python train.py --arch="tdnn" --model="audio frame classifier" --dataset="strings of digits, spoken by a formant synthesiser in many voices" --train_examples=39062 --n_mels=64 --hop_length=160 --input="log_mel" --spec_augment=false --win_length=400 --num_classes=41 --output_stride=4 --norm="batchnorm" --activation="celu" --channel_attention="se" --depths=[10] --kernel_size=3 --stem="single" --widths=[384] --init="kaiming_normal" --optimizer="muon" --muon_scale="spectral" --lr=0.033 --momentum=0.95 --nesterov=true --orthogonalizer="polar_express" --adamw_lr_other_params=0.0018 --grad_clip=0.5 --steps=9700 --batch_size=256 --epochs=63.6 --lr_schedule="cosine" --final_lr_fraction=0.05 --warmup_steps=480 --weight_decay=0.009 --adamw_weight_decay_other_params=0.05
Rows from block 5 of a small audio frame classifier, named by matrix and row number. Each number is 50 + 15 x the weight over its row's rms, rounded and kept within 0 to 99. All counts start at 0. After the name is the row's rms in percent of the matrix's.
After each channel's rows are labels from the 100 clips, of 14848, where the channel reaches its highest value: "strongest on" is what is common among them. Only what is clearly more common there than usual is listed. The data: strings of digits, spoken by a formant synthesiser in many voices. In brackets: how many of the 100.
# conv: pointwise conv (model.blocks.5.conv.weight, 384x384x1), inputs 77-153

conv.143 099:66 51 28 67 68 39 56 61 64 33 56 45 37 56 56 51 53 47 59 47 52 39 31 50 78 51 56 37 59 67 65 76 56 27 31 44 73 36 26 37 43 33 46 46 40 59 40 43 52 71 49 39 44 53 22 38 34 60 58 40 35 52 46 61 47 46 41 66 48 71 22 34 52 53 59 40 70
strongest on: "seven" (69); first digit: seven (37); last digit: seven (35)

conv.0 097:59 28 33 54 38 69 47 42 24 49 30 37 66 79 67 41 45 48 59 38 31 46 60 58 55 57 26 56 38 63 61 56 61 36 32 48 66 69 52 55 55 40 47 70 53 74 65 41 28 67 72 74 58 61 48 55 51 27 71 62 47 77 61 58 32 47 60 43 29 75 29 09 49 31 66 60 56
strongest on: "five" (62); first digit: five (38); rumble (33)

conv.72 099:66 38 50 70 45 55 21 45 44 68 40 43 33 59 56 47 29 52 76 38 59 55 53 56 41 68 57 53 38 58 56 65 82 39 33 36 36 65 44 64 47 29 29 42 79 52 39 39 57 79 52 42 39 38 37 49 73 59 40 27 41 27 45 31 61 56 44 55 36 31 39 36 39 53 36 65 60
strongest on: "nine" (75); reverberation (70); first digit: nine (32)

conv.112 101:65 65 39 58 55 54 28 81 56 67 41 38 78 43 44 46 68 44 52 39 48 42 55 62 77 51 92 73 31 14 70 53 40 52 58 56 56 59 49 65 54 44 40 34 62 61 58 67 49 73 57 37 57 57 45 70 70 50 78 31 28 50 35 34 66 68 41 68 43 55 52 47 67 47 55 58 35
strongest on: "one" (75); first digit: one (40)

conv.73 101:37 46 23 64 51 73 62 52 43 35 46 43 45 49 33 47 63 58 54 34 46 59 54 26 47 29 52 14 66 33 54 53 50 67 45 37 59 53 38 40 45 45 59 55 97 39 68 57 33 36 30 46 19 44 43 41 65 41 45 07 56 35 39 58 54 51 45 94 56 75 65 53 61 53 51 48 64
strongest on: last digit: one (29); first digit: one (27)

conv.126 102:62 19 23 60 57 61 35 62 65 65 50 63 29 39 69 47 51 42 54 59 70 59 52 42 66 41 50 31 52 54 58 42 60 59 76 77 58 44 44 32 63 44 57 45 37 61 53 36 01 21 33 78 26 64 46 74 49 66 65 65 32 44 33 43 50 51 40 52 62 43 34 56 42 86 47 46 57
strongest on: "zero" (100); last digit: zero (73); first digit: zero (39)

conv.120 102:45 60 32 52 21 45 37 44 11 88 48 31 65 89 33 57 21 39 40 53 61 60 62 35 55 40 48 59 53 46 52 48 54 16 72 41 51 35 42 79 44 67 41 37 57 21 56 34 44 55 49 04 60 40 66 62 43 56 30 70 35 52 64 63 40 49 76 36 36 68 75 46 74 29 53 34 62
strongest on: last digit: six (32)

conv.55 102:30 57 78 37 36 56 70 54 91 50 54 66 52 73 44 32 40 75 42 51 43 65 49 62 45 53 26 76 50 23 83 20 47 46 57 58 73 67 60 55 34 59 53 53 56 55 74 26 32 39 74 22 30 68 73 74 64 66 56 42 41 66 18 61 63 61 48 49 42 53 61 51 59 40 33 65 36
strongest on: "two" (86); first digit: two (61)

conv.57 098:79 46 47 44 51 29 99 48 40 40 21 62 52 36 52 51 60 92 31 52 29 21 38 40 61 43 63 34 36 50 54 32 68 51 53 54 71 54 36 10 54 22 54 26 56 72 49 67 61 64 41 65 42 32 75 30 45 56 61 27 55 25 46 67 62 53 65 50 51 45 46 51 70 38 53 54 46
strongest on: "nine" (57); first digit: nine (28)

conv.150 094:44 54 52 32 50 47 44 12 68 36 75 63 56 68 66 57 34 53 41 56 53 42 37 52 54 52 64 66 49 34 81 63 44 53 57 52 52 36 27 57 55 39 64 65 44 27 36 44 55 31 77 68 41 53 62 05 41 45 62 57 74 58 65 73 75 47 72 45 40 38 83 73 48 29 66 49 37
strongest on: "four" (54)

conv.60 100:58 39 35 56 44 45 62 77 46 43 42 72 40 56 49 75 57 40 52 37 68 39 69 33 72 71 76 34 76 61 49 77 36 38 46 32 59 57 36 57 50 62 42 60 72 48 70 70 44 54 28 23 41 70 34 65 41 43 40 46 44 63 53 63 42 55 29 57 39 64 69 38 50 39 48 36 40
strongest on: number of digits: 5 (45)

conv.333 099:41 70 40 64 52 54 50 55 71 63 31 28 43 69 62 62 38 58 34 39 51 59 29 26 47 33 41 18 62 57 56 41 44 60 54 69 37 42 70 70 40 44 45 60 55 58 42 31 46 46 35 58 65 50 66 58 72 58 35 44 36 44 42 53 47 40 38 28 45 67 60 34 56 67 48 48 53
strongest on: "zero" (69)

conv.10 103:37 35 26 44 60 59 29 73 56 59 28 34 51 42 54 43 60 61 53 47 33 42 68 48 46 78 70 40 40 76 16 52 21 36 30 51 43 33 53 61 58 48 44 57 43 73 53 37 45 73 54 48 66 54 32 58 60 60 47 29 52 28 42 58 44 22 38 48 28 77 29 75 42 53 65 58 36
strongest on: "zero" (73); last digit: zero (42); first digit: zero (27)

conv.376 099:67 54 47 76 43 41 64 58 36 36 47 41 64 29 47 65 53 70 49 58 36 35 56 58 45 60 86 52 72 52 31 41 29 42 34 71 54 58 35 61 27 33 74 42 46 49 41 42 40 61 48 50 24 60 31 69 59 25 31 22 51 42 50 38 60 39 63 68 60 55 41 39 46 37 57 42 48
strongest on: reverberation (71); "zero" (65); last digit: zero (53)

conv.155 102:69 32 62 64 99 55 42 53 59 51 66 58 53 43 78 55 53 18 39 60 72 49 45 32 82 52 29 47 50 42 67 50 48 57 50 80 68 29 51 68 45 36 46 45 60 64 76 48 45 52 62 38 54 55 67 70 50 30 50 64 59 41 51 58 27 48 44 20 47 61 48 56 38 55 48 50 29
strongest on: "zero" (90); reverberation (67); last digit: zero (45); first digit: zero (41)

conv.101 096:42 05 21 62 58 32 32 41 59 40 41 41 35 57 50 58 48 56 59 33 55 42 49 66 51 59 54 52 62 30 46 63 61 57 47 55 45 30 33 45 36 22 70 41 18 64 22 48 71 73 52 64 52 45 41 58 35 31 70 37 30 27 50 53 52 57 66 48 81 54 53 63 55 53 55 46 58
strongest on: "one" (53); first digit: one (27)

conv.335 100:57 53 40 38 24 34 40 55 31 92 47 42 53 57 66 69 56 49 55 08 50 93 58 54 56 51 59 57 57 75 54 66 35 65 36 65 40 12 48 49 58 27 45 37 31 16 46 48 44 66 63 41 16 63 44 60 43 52 59 63 77 45 40 41 33 34 71 42 37 63 40 36 20 65 60 69 59
strongest on: "nine" (82); last digit: nine (75)

conv.52 101:31 45 28 63 36 36 29 31 70 39 36 56 74 63 88 70 39 29 36 42 56 56 46 45 42 42 65 54 47 64 66 47 56 28 64 58 39 36 39 23 51 70 67 48 34 53 61 60 44 79 79 56 49 30 48 73 65 48 35 40 25 72 53 61 73 79 50 50 50 47 57 53 21 50 70 17 32
strongest on: last digit: two (39); last digit: eight (26)

conv.32 102:70 73 40 66 13 76 32 56 68 65 41 63 78 84 50 33 70 64 74 32 23 52 56 46 59 38 50 44 66 66 56 46 44 36 69 13 69 66 37 57 57 55 53 54 71 49 32 34 59 49 50 49 59 45 62 68 87 63 56 43 60 49 46 59 41 54 37 65 32 66 39 49 51 43 46 48 71
strongest on: "six" (82); reverberation (74); first digit: six (33); last digit: six (27)

conv.134 100:77 49 63 51 52 19 42 31 57 21 69 61 47 42 46 67 67 55 91 45 55 30 47 60 43 69 57 59 67 47 24 61 43 51 46 04 71 38 54 80 25 61 36 49 81 28 37 50 50 42 62 55 50 39 62 51 70 34 36 72 66 69 55 56 61 49 41 59 68 35 55 51 34 49 31 48 40
strongest on: first digit: five (26)

conv.325 103:41 49 36 66 35 63 52 49 58 59 39 53 69 56 41 50 44 70 62 40 15 35 24 25 57 62 65 44 43 59 55 22 42 47 27 52 75 33 48 41 86 27 61 50 72 52 64 50 53 45 50 62 49 65 41 42 61 52 32 43 67 66 35 64 45 32 40 59 40 72 40 65 87 54 41 57 43
strongest on: "one" (70); first digit: one (29)

conv.110 103:74 55 79 44 75 16 56 36 41 42 26 54 31 47 44 38 79 44 30 68 52 17 68 57 37 51 35 69 61 33 67 50 35 43 58 24 57 33 60 42 68 57 79 62 59 48 49 45 44 50 58 39 44 66 80 48 31 62 47 44 26 59 56 51 42 52 58 61 60 44 30 68 42 53 45 33 26
strongest on: "two" (72); last digit: two (63); first digit: two (32)

conv.64 097:51 52 62 67 62 32 54 66 58 64 36 59 68 46 40 39 61 57 55 46 53 35 47 58 19 28 60 65 81 43 51 51 25 46 59 48 58 34 46 62 58 51 58 75 41 53 79 46 32 31 57 52 58 41 30 56 73 68 50 71 50 51 47 44 46 33 35 21 70 73 51 39 79 23 63 25 39
strongest on: "seven" (56); pink noise (33); last digit: seven (31); white noise (29)

conv.345 103:80 56 44 37 82 52 59 39 62 41 46 47 47 44 49 27 35 85 51 54 89 40 46 49 41 49 56 43 70 51 36 21 39 35 41 58 49 58 78 67 44 52 48 67 33 74 52 47 32 65 22 75 57 54 67 46 54 46 17 42 23 70 71 52 58 66 69 57 42 74 54 31 79 59 46 52 36
strongest on: "four" (65); first digit: four (27)

conv.357 098:36 51 72 40 46 85 39 37 66 46 39 51 47 43 31 34 55 38 52 61 43 53 51 61 68 59 31 53 62 41 69 70 44 47 50 46 51 38 58 54 68 73 20 40 54 33 58 61 47 72 38 64 42 55 55 87 59 61 53 42 62 70 42 68 43 68 38 64 25 54 20 46 68 53 65 49 64
strongest on: first digit: eight (27)

conv.355 100:74 46 40 58 53 47 31 62 71 25 50 64 61 55 54 80 53 68 65 63 35 30 34 55 30 46 29 58 52 48 22 58 53 59 39 73 68 57 36 53 63 60 69 72 44 61 42 38 62 50 19 63 55 13 55 48 51 44 46 58 17 32 60 59 52 48 41 45 39 37 43 44 56 89 63 47 49
strongest on: "zero" (63); "two" (60)

conv.137 102:64 47 41 54 51 43 67 94 38 25 71 69 90 30 39 57 38 56 45 51 74 59 54 76 34 37 69 50 71 68 56 57 60 32 50 11 51 41 30 17 53 27 71 34 43 63 55 20 33 60 47 60 52 31 44 32 36 77 69 35 47 55 53 68 61 68 36 39 58 25 53 28 55 61 26 73 36
strongest on: last digit: eight (37)

conv.50 101:46 43 50 63 21 32 53 37 51 44 48 50 54 33 37 69 41 59 48 26 73 71 48 45 38 32 75 66 68 61 50 58 27 87 66 64 55 54 41 28 43 41 26 48 49 67 30 77 35 37 51 60 56 29 39 54 42 43 44 35 44 26 48 50 43 84 36 49 38 74 12 60 37 54 51 31 36
strongest on: "two" (57); last digit: two (43)

conv.43 100:46 33 74 48 62 32 72 47 48 53 44 46 52 36 54 35 56 35 32 42 41 55 33 43 60 67 43 66 61 37 47 49 42 41 38 37 34 45 40 57 53 65 45 45 55 61 74 60 50 37 42 83 39 51 85 43 57 44 50 45 70 73 21 45 42 48 59 33 69 48 36 16 37 65 37 42 56
strongest on: "seven" (54)

conv.108 097:43 55 26 53 59 65 63 35 33 83 31 51 49 45 63 71 40 45 57 72 52 45 56 41 99 76 32 62 51 60 76 61 30 45 16 43 48 30 62 24 72 48 71 45 37 41 62 46 52 40 67 55 50 40 34 30 61 38 51 54 41 74 42 40 28 33 63 50 55 53 42 50 17 35 37 67 38
strongest on: "three" (60); number of digits: 5 (41)

conv.344 099:69 76 60 61 54 28 66 51 68 74 52 32 56 50 29 39 29 48 44 56 67 70 49 57 61 27 47 53 61 61 39 26 73 19 82 58 12 15 88 77 90 48 45 45 41 46 82 46 62 60 42 60 73 44 54 70 32 63 68 23 36 41 39 55 32 22 52 59 43 54 53 47 56 47 22 60 42
strongest on: "two" (78); first digit: two (27)

conv.142 101:42 60 16 63 47 46 50 33 55 63 44 74 56 23 83 56 49 33 50 13 72 40 55 51 24 47 48 61 51 32 48 41 35 32 60 38 58 60 78 49 75 50 53 20 32 26 49 53 52 29 66 66 59 59 41 42 65 45 52 60 37 40 50 61 52 45 38 85 69 65 51 51 73 67 65 49 29
strongest on: "one" (77); number of digits: 5 (42); first digit: one (26)

conv.68 099:15 56 00 49 29 52 82 48 72 30 50 47 75 42 38 74 43 32 69 45 37 23 30 29 52 37 31 47 53 67 12 78 05 33 52 42 44 79 30 62 37 46 56 29 37 59 79 40 33 71 59 36 50 59 40 50 51 54 50 40 43 50 43 56 65 46 46 55 77 36 56 63 45 31 54 46 51
strongest on: "eight" (92); first digit: eight (53)

conv.371 101:71 47 68 51 37 64 51 28 55 33 57 50 58 51 29 44 51 37 43 58 48 40 77 32 48 26 68 60 61 60 45 68 64 50 34 56 57 37 47 51 24 27 49 46 21 49 55 31 69 46 35 54 48 41 46 34 31 34 38 50 48 47 47 48 49 38 71 56 57 26 45 69 34 51 45 47 43
strongest on: "five" (59); number of digits: 5 (41); last digit: five (30); first digit: five (28)

conv.377 098:46 22 62 51 86 51 66 62 31 26 58 59 36 43 59 51 32 39 54 39 37 56 45 45 27 50 64 40 35 51 29 51 55 78 53 66 42 90 57 38 61 39 46 48 54 45 31 31 52 38 71 75 51 63 45 59 42 58 48 57 78 46 66 48 50 54 76 55 70 64 33 39 30 44 57 43 37
strongest on: "three" (100); last digit: three (82); first digit: three (32)

conv.364 101:29 56 49 56 60 78 36 25 76 45 44 29 52 36 50 57 33 33 62 33 28 49 25 47 25 45 22 47 28 32 41 54 58 52 55 65 38 55 60 59 90 34 50 64 83 31 50 58 31 44 50 31 56 60 28 67 44 55 42 24 58 58 41 65 61 24 25 39 38 40 44 74 31 41 59 22 39
strongest on: "one" (69); "eight" (54); first digit: eight (29)

conv.350 102:49 68 54 61 28 36 48 38 38 45 73 43 43 54 42 36 46 38 42 22 44 39 58 63 56 50 42 46 32 38 43 52 76 48 69 40 75 32 53 73 33 85 65 68 66 40 41 44 71 40 60 41 69 56 48 73 57 52 55 21 67 62 68 47 43 43 57 58 62 51 38 34 59 57 61 50 63
strongest on: "four" (64); first digit: four (34); first digit: three (26)

conv.132 101:81 27 35 81 61 23 67 54 43 68 41 24 48 67 46 39 43 41 41 46 26 77 39 53 52 47 60 49 43 70 26 54 52 50 70 77 29 80 60 40 46 65 64 55 50 37 67 62 10 27 56 52 68 49 42 58 48 57 55 42 48 60 46 39 39 34 38 50 39 57 47 34 46 62 85 34 55
strongest on: "eight" (70); first digit: eight (32)

conv.340 101:51 35 34 46 32 64 57 41 45 49 35 48 16 32 64 56 37 41 43 66 52 58 67 54 59 37 55 62 38 52 66 55 31 36 48 51 57 50 67 78 43 56 49 65 46 66 45 36 60 33 29 55 26 46 65 38 51 67 64 44 51 43 71 62 50 48 60 55 51 49 42 53 42 35 64 44 35
strongest on: "nine" (84); number of digits: 5 (50)

conv.341 102:42 31 66 22 43 56 54 70 67 63 31 46 46 48 45 55 58 34 25 94 36 41 42 27 61 34 50 72 68 26 54 53 78 46 37 55 57 26 46 50 29 42 61 63 53 51 55 49 46 30 62 51 68 69 35 30 66 57 42 63 46 46 28 63 74 67 31 57 45 32 63 55 29 65 35 13 54
strongest on: reverberation (70); number of digits: 5 (42)

conv.330 101:21 50 47 58 64 49 52 31 57 85 42 59 29 61 46 39 48 51 54 61 37 76 19 42 30 54 70 41 63 53 33 28 34 55 41 44 22 74 56 30 59 49 65 38 59 52 45 42 22 51 66 50 42 56 34 41 76 64 41 31 70 61 43 58 25 45 56 66 55 62 59 31 36 42 42 36 38
strongest on: "one" (60); first digit: one (31)

conv.127 095:38 30 62 88 51 69 59 50 55 61 78 48 42 62 88 56 49 52 53 21 61 51 83 25 68 69 60 45 64 41 62 68 54 47 24 54 53 52 41 54 40 48 52 65 35 46 40 64 29 51 52 57 69 48 48 51 71 68 67 49 17 39 73 36 37 63 80 58 55 35 71 63 56 70 59 46 46
strongest on: "eight" (84); first digit: eight (48)

conv.115 104:59 37 49 16 44 52 54 54 32 42 57 52 43 57 66 51 54 48 23 73 43 45 46 51 47 41 60 59 40 65 37 59 19 61 52 21 35 38 43 56 27 53 28 53 62 36 50 55 35 36 34 41 53 26 65 63 40 80 64 50 43 32 67 37 66 72 20 48 66 55 72 51 43 59 34 21 61
strongest on: "two" (83); last digit: two (38)

conv.361 101:45 75 30 58 48 57 49 40 52 45 36 71 41 14 48 14 76 38 75 73 39 46 48 27 34 23 53 67 61 56 41 06 27 52 40 50 24 41 65 41 45 63 34 50 52 67 45 46 38 57 56 25 68 16 39 38 50 58 60 50 51 56 34 40 50 56 30 57 28 49 47 33 54 55 70 55 55
strongest on: "eight" (73); last digit: eight (46); first digit: eight (38)

conv.23 098:61 17 53 50 60 48 35 64 31 50 43 66 45 55 61 52 43 40 43 36 48 31 51 19 48 41 61 80 34 55 32 26 31 38 52 68 49 46 57 69 46 48 45 51 56 46 08 42 42 20 51 31 41 39 55 54 63 71 39 42 15 40 34 37 54 78 55 56 68 58 55 31 50 70 52 46 44
strongest on: "four" (57); last digit: four (30)

conv.382 098:54 49 57 54 34 33 47 72 54 64 51 58 49 45 49 61 48 50 46 50 62 72 53 62 38 35 40 52 39 44 45 24 63 52 49 82 43 30 39 48 74 43 49 34 33 44 65 57 57 67 44 58 56 24 50 37 76 47 31 40 36 56 57 32 47 71 60 42 30 51 55 33 20 62 51 46 24
strongest on: reverberation (77); "nine" (58)

conv.114 094:47 38 62 42 34 29 56 33 36 35 60 42 52 59 59 57 33 62 64 39 48 42 53 24 65 36 49 73 63 56 70 66 37 46 43 48 58 48 44 80 77 55 65 50 40 54 55 50 50 31 68 64 42 66 51 43 47 36 56 34 50 39 61 57 35 47 56 44 46 27 43 44 63 31 99 54 47
strongest on: "seven" (98); reverberation (62); first digit: seven (38); last digit: seven (31)

conv.92 100:55 65 58 46 51 62 47 46 65 21 29 64 42 77 48 34 62 66 40 54 50 55 55 64 65 65 59 27 50 52 68 64 38 41 38 72 73 61 59 47 55 66 57 55 51 60 40 26 65 42 58 46 27 71 57 42 72 68 79 60 55 48 30 44 60 36 59 44 35 42 40 65 63 39 42 32 63
strongest on: white noise (32); last digit: one (28)

conv.100 101:29 32 56 63 68 50 27 70 56 38 23 40 59 51 50 54 32 77 61 58 42 25 38 60 53 16 88 63 50 31 41 46 50 34 58 38 23 26 73 62 54 34 62 41 56 49 77 43 16 47 27 50 30 55 44 63 58 50 34 49 54 26 69 55 28 49 31 66 46 62 48 66 43 89 44 48 54
strongest on: "six" (66); pink noise (35); last digit: nine (31)

conv.342 098:59 51 61 48 33 69 71 54 43 60 55 36 39 64 71 50 21 23 27 77 45 34 44 49 45 45 59 77 48 27 52 61 39 95 49 47 48 46 72 49 37 36 41 47 60 27 45 35 64 49 51 51 36 45 29 83 34 51 52 55 41 72 62 35 63 50 42 52 10 37 56 71 52 40 47 58 42
strongest on: last digit: three (29)

conv.38 100:43 41 53 42 57 48 54 61 32 37 39 48 27 34 58 36 63 35 48 43 79 62 48 57 51 58 30 48 38 47 34 68 76 28 51 65 51 32 18 25 73 53 55 37 42 62 32 59 51 53 87 26 50 68 33 57 27 47 39 59 49 49 31 54 26 36 35 37 35 52 56 51 37 72 60 60 28
strongest on: "two" (92); number of digits: 5 (49); first digit: two (30)

conv.40 101:16 46 81 61 43 63 40 66 44 53 57 68 54 52 40 55 40 39 32 39 77 65 21 37 70 55 74 55 83 19 51 51 32 60 45 43 63 38 41 60 18 59 42 31 62 58 34 35 51 43 44 46 54 34 57 76 56 24 77 29 41 77 29 41 57 73 59 39 61 73 67 81 41 47 70 46 63
strongest on: number of digits: 5 (40); first digit: nine (27)

conv.58 092:55 52 42 30 00 72 37 32 51 60 35 58 52 62 40 52 50 57 77 40 65 53 62 53 31 56 55 35 54 50 42 22 47 51 28 41 68 57 65 60 71 55 51 66 73 50 50 46 73 60 59 54 30 72 53 56 53 66 36 42 21 22 46 59 46 47 28 44 26 41 53 57 55 41 61 57 72
strongest on: last digit: zero (26)

conv.122 104:43 58 44 78 48 38 60 56 54 71 42 56 43 45 39 31 54 74 49 40 35 49 72 44 32 48 45 57 33 55 65 62 62 71 70 51 60 80 52 36 45 54 36 32 31 12 40 47 64 62 45 40 54 57 60 72 35 42 64 38 21 52 61 51 44 56 30 57 55 45 61 44 31 69 17 35 53
strongest on: "eight" (62); last digit: eight (35); first digit: eight (28)

conv.339 099:56 48 64 52 36 12 43 36 35 36 73 73 49 66 50 55 82 56 56 52 54 61 35 61 65 19 42 31 53 61 50 50 30 36 32 36 47 36 57 43 67 55 22 41 43 53 46 56 52 49 69 46 46 66 61 44 43 19 30 53 39 22 32 28 25 48 59 26 59 40 73 70 65 36 36 39 29
strongest on: "eight" (56); "seven" (52); number of digits: 5 (48); first digit: eight (27)

conv.66 098:67 34 47 38 49 45 44 50 58 29 62 75 61 60 49 47 49 52 47 34 28 71 37 43 24 32 27 66 55 56 57 55 07 38 66 37 56 61 38 74 45 48 40 56 40 35 23 46 44 48 64 66 38 45 31 26 40 33 42 23 33 82 27 81 90 45 52 35 23 10 45 61 27 44 33 55 55
strongest on: last digit: six (33)

conv.67 101:46 29 32 56 31 42 32 23 77 58 46 38 68 17 31 37 62 41 36 79 61 52 39 86 56 49 56 48 61 78 38 52 49 46 36 58 51 38 34 48 43 55 28 29 50 62 35 59 18 50 13 37 53 43 39 59 52 11 51 47 44 54 40 58 61 52 30 69 44 00 34 54 32 28 35 33 45
strongest on: "four" (88); first digit: four (41); last digit: four (26)

conv.91 104:65 65 69 60 29 53 29 47 16 54 58 58 39 60 52 53 43 51 64 14 93 50 32 67 75 67 58 19 71 56 41 51 75 22 26 45 47 46 32 61 49 60 51 34 52 54 36 71 36 26 51 57 26 46 41 30 37 45 39 64 61 59 36 58 44 40 31 68 48 31 59 53 52 54 57 56 51
strongest on: "seven" (62)

conv.125 103:64 57 39 54 44 36 35 55 48 46 49 11 53 39 36 44 50 72 35 39 52 25 25 59 56 47 41 54 47 46 42 64 53 64 93 37 57 32 73 48 36 59 42 53 49 49 59 67 65 68 53 44 61 54 39 99 88 54 44 61 40 68 46 44 54 82 52 66 51 43 42 57 52 45 27 47 56
strongest on: "six" (58); first digit: six (25)

conv.324 100:31 75 61 39 67 16 53 25 53 35 45 36 39 59 40 42 37 62 72 34 34 45 46 48 36 62 35 48 46 36 48 62 50 58 40 03 58 26 53 57 59 31 67 37 49 41 75 35 36 48 54 54 34 66 54 45 44 31 60 39 24 68 72 60 59 57 45 51 38 61 68 57 20 44 40 46 48
strongest on: reverberation (61); "five" (53); "six" (52); last digit: six (38)

conv.99 097:72 50 49 47 49 62 64 47 56 45 65 44 51 59 68 46 41 57 46 55 74 28 75 70 65 29 57 55 59 66 44 60 81 55 47 20 50 23 56 33 66 38 54 75 44 35 52 55 36 59 33 33 65 44 25 79 79 64 56 19 42 50 38 34 20 31 42 53 52 66 45 59 49 59 53 39 48
strongest on: "six" (61); first digit: six (28)

conv.44 098:40 29 74 61 60 47 40 59 29 68 74 34 51 57 62 38 40 60 50 50 29 25 60 69 62 65 66 63 56 20 31 61 33 41 24 27 59 24 48 66 59 52 47 50 57 73 43 30 42 14 71 43 59 47 44 42 44 23 56 42 56 70 71 41 42 36 54 69 33 56 63 61 67 56 31 72 42
strongest on: "eight" (94); first digit: eight (42); number of digits: 5 (42); white noise (38)

conv.24 101:25 79 49 59 48 41 60 25 77 29 62 32 40 48 55 72 28 59 41 52 73 44 29 33 27 53 44 42 17 51 42 45 53 51 66 63 21 55 43 40 53 59 41 76 65 70 64 52 77 48 35 23 59 20 71 63 78 45 27 59 48 51 55 37 16 63 73 56 37 59 56 66 38 36 36 67 55
strongest on: "zero" (54); first digit: zero (25)

conv.62 104:44 54 64 42 69 52 35 58 25 49 31 42 68 32 38 37 61 33 64 61 60 73 56 34 71 68 46 62 54 68 44 25 60 45 31 59 34 27 55 45 37 80 49 53 45 72 59 73 53 69 47 52 51 43 39 30 61 53 65 46 54 44 84 38 75 47 29 75 78 48 40 64 21 55 28 61 60
strongest on: "five" (67); reverberation (63); first digit: five (30)

conv.2 100:61 57 53 41 55 48 37 57 42 50 45 70 38 41 41 41 39 47 41 33 57 51 31 60 44 39 42 49 43 42 61 43 45 39 59 41 54 60 53 55 40 74 61 59 41 37 56 53 49 42 42 50 85 24 32 63 82 66 42 34 27 38 60 40 38 24 63 50 32 62 57 32 79 56 59 27 56
strongest on: "four" (69); first digit: four (30); pink noise (29)

conv.331 098:56 38 52 67 41 70 70 44 47 62 53 41 41 30 57 65 46 79 51 55 51 23 62 47 46 28 70 51 81 56 60 46 67 46 66 79 54 45 54 53 62 27 58 56 33 53 43 37 58 56 37 37 96 30 04 58 55 66 59 53 40 50 34 44 55 33 60 42 33 54 64 27 37 70 34 31 26
strongest on: "nine" (66); reverberation (66); first digit: nine (35)

conv.61 103:55 19 52 50 68 36 43 63 60 43 52 26 48 54 34 54 47 78 31 60 47 42 44 68 30 34 57 50 31 68 52 69 26 65 34 42 43 79 47 69 30 79 29 39 84 48 52 41 34 63 76 34 66 33 36 30 60 73 46 70 54 29 55 58 85 41 54 58 39 58 29 53 58 62 43 38 45
strongest on: last digit: three (37); first digit: three (29)

conv.111 097:47 67 63 52 73 61 57 22 29 21 07 33 43 55 41 30 60 35 41 51 39 34 73 47 30 24 66 52 26 58 54 46 59 73 65 44 39 56 53 19 44 78 49 18 48 54 57 38 56 34 54 58 52 33 21 74 74 56 53 50 39 35 41 26 54 45 42 61 58 48 45 48 67 59 61 46 53
strongest on: pink noise (29)

conv.119 098:49 44 43 31 82 20 40 07 10 53 48 46 52 26 40 55 68 52 44 49 59 44 31 26 67 75 35 80 36 49 44 65 43 15 61 23 43 57 21 47 62 28 24 51 31 72 36 49 54 59 46 62 42 67 01 50 40 37 58 60 50 38 68 64 68 24 42 52 47 39 29 57 38 49 55 64 51
strongest on: last digit: one (37)